Weights of a small image embedding model.
Training: soap at rate 0.0025, 4900 steps, batches of 48, held-out accuracy 74%.
Data: 72500 training examples, 3.2 epochs.
Rows from expert 5 of block 3, named by matrix and row number. Rows with one number belong to one neuron. Each number is 500 + 25 x the weight over its row's rms, rounded and kept within 0 to 999. All counts start at 0. Numbers have three digits each.
# gate: expert gate (model.blocks.3.mlp.gate, 16x80x320), inputs 92-137
# up: expert up (model.blocks.3.mlp.up, 16x80x320), inputs 92-137
# down: expert down (model.blocks.3.mlp.down, 16x320x80, transposed), outputs 92-137
gate.2:499503500500501500500493500500500495500492501500500500500500500500597499500501499577500498498499500501453494500501503500492500500500500500
up.2:500501500500500500500500500500500500510505500494500500499499500500501501500500500504500500500500500497578505500499490500503500502500505500
down.2:500500500500500500500500500500500500500500500500500500500500500500500500500500500499500500500500500500500500500500500500500500500500500500
gate.14:498500503500499505506501500489507502500519500524500500498368500501500500500498499500500506480502500500496436500500503498540500502497502580
up.14:500490500500500500500500500501500500494500500505501500500401500500424500500500500507500499500497500500486345500499489500498490499500500512
down.14:473500500499501501495447503485500500464570500500411500500480501500517500500500500513500498505547502500522497500501502500499498498498499500
gate.29:500500500500500500500500500500500501500500500500500500500500500500500500500500500500500500500500500500499500500500500500500500500500500500
up.29:722500500500500500500500500500500500500500500500500500500500500500500500500500500500500500500500500500738500500500500500500500500587500500
down.29:500500500500500191500500500684500500500500500500500500500500500500531500500500500500500500500500500500500500500500500500500500500500500500
gate.31:500507499500500501500499500502501498500499500499489500500500500500409500500500500500500500501501500500500500501501503500500500500504500500
up.31:501500496501505458441505496504497500481524540501505500489484501502504494501497500494500497498499500496502503497498488505495570499499500503
down.31:499501500503499508496564500500500466468502500501500500500495499500505500493500503528501483500500500498507502521500459508497500501500500594
gate.38:500500500500500500500500500501500500500500500500500500500500500500501500500500500500500500500500500500501500500500500500498500500500690500
up.38:500202500500500500500500500500500500500500500500500500500499500500500500500500500500500500500500500500497500500500500500500500500500573500
down.38:500500500500500500500500500500500500500500500500500497500500500500500500500500500500500500500500500500500500500500500500500500500500500500
gate.39:500499500500499497500500500506502500500500501500499500502722501496568501501500501501500500501500408499460464503559504500499502500499500453
up.39:500499500500500498500500500500500500500500501500499500500704500500700500509500502402500500500500494500497418500500503499504501500500459397
down.39:500501577502501514499506500501500500495503499557500500500455500500498499499501500465500500501499500485502503497500536502497500500499500502
gate.42:500500500500500500500500500500500500500500500500500500500500500500500500500500500500500500500500500500500500500500500500500500500500500500
up.42:500500500500500500500500500500500500500498500500502500500500500500500441500500500500500500500500500500501500500500501500502500500500500500
down.42:500500500500500500500500500500500500500500500500500500500500500500500500500500500260500500500500500500500500500500500500500500500500500500
gate.47:500500500500500500500500500499500500499502500500500500500500500501500499500500500500500500422500500500497500500500495500500317501687500500
up.47:500500518500500500500500500500500500500500500500463500500556500500502500500500500500500500500500500500501500500500500500500656500262500500
down.47:500519470498500587500503500500500500456501500256500500500520500501500500500499500553500500501500500500500500500500497500500500500546500562
gate.70:501497492501485654500492504496498498499471496500503500484504500495499507499500499427500500498494500524498499500507536498531494495494500503
up.70:500500500500500505500500500500500500500500500500500500500500500500500500500500500500500500500500500500503500500500500500500500500500500500
down.70:500500500500500502483500500500500500500451500500426500500500500500501549500500500500500500500500500500505500500833500504501500501381500499
gate.72:500500500500500436500500500500500500500500500500500500500500500500500500500500500500500500500500439500500500500500500500500500500500500500
up.72:500500500500500500500497500500500500500500500500500500500500500500499500500500500500500500500500601500501500500500500500500500500500500500
down.72:500500500500500361500500500507500500500500500500500500500500500500500500500500500500500500500500500500395500500500500500500500500500500500
gate.79:500500500500500500500500500500500500500500500500500500500500500500500500500500500500500500500500500500500500500500500500500500500500500500
up.79:500500500500500500500500500500500500500500500500500500500500500500500500500500500500500500500500500500500500500500500500500500500500500500
down.79:500500500500500500500500500500500500500500500500500500500500500500500500500500500500500500500500500500500500500500500500500500500500500500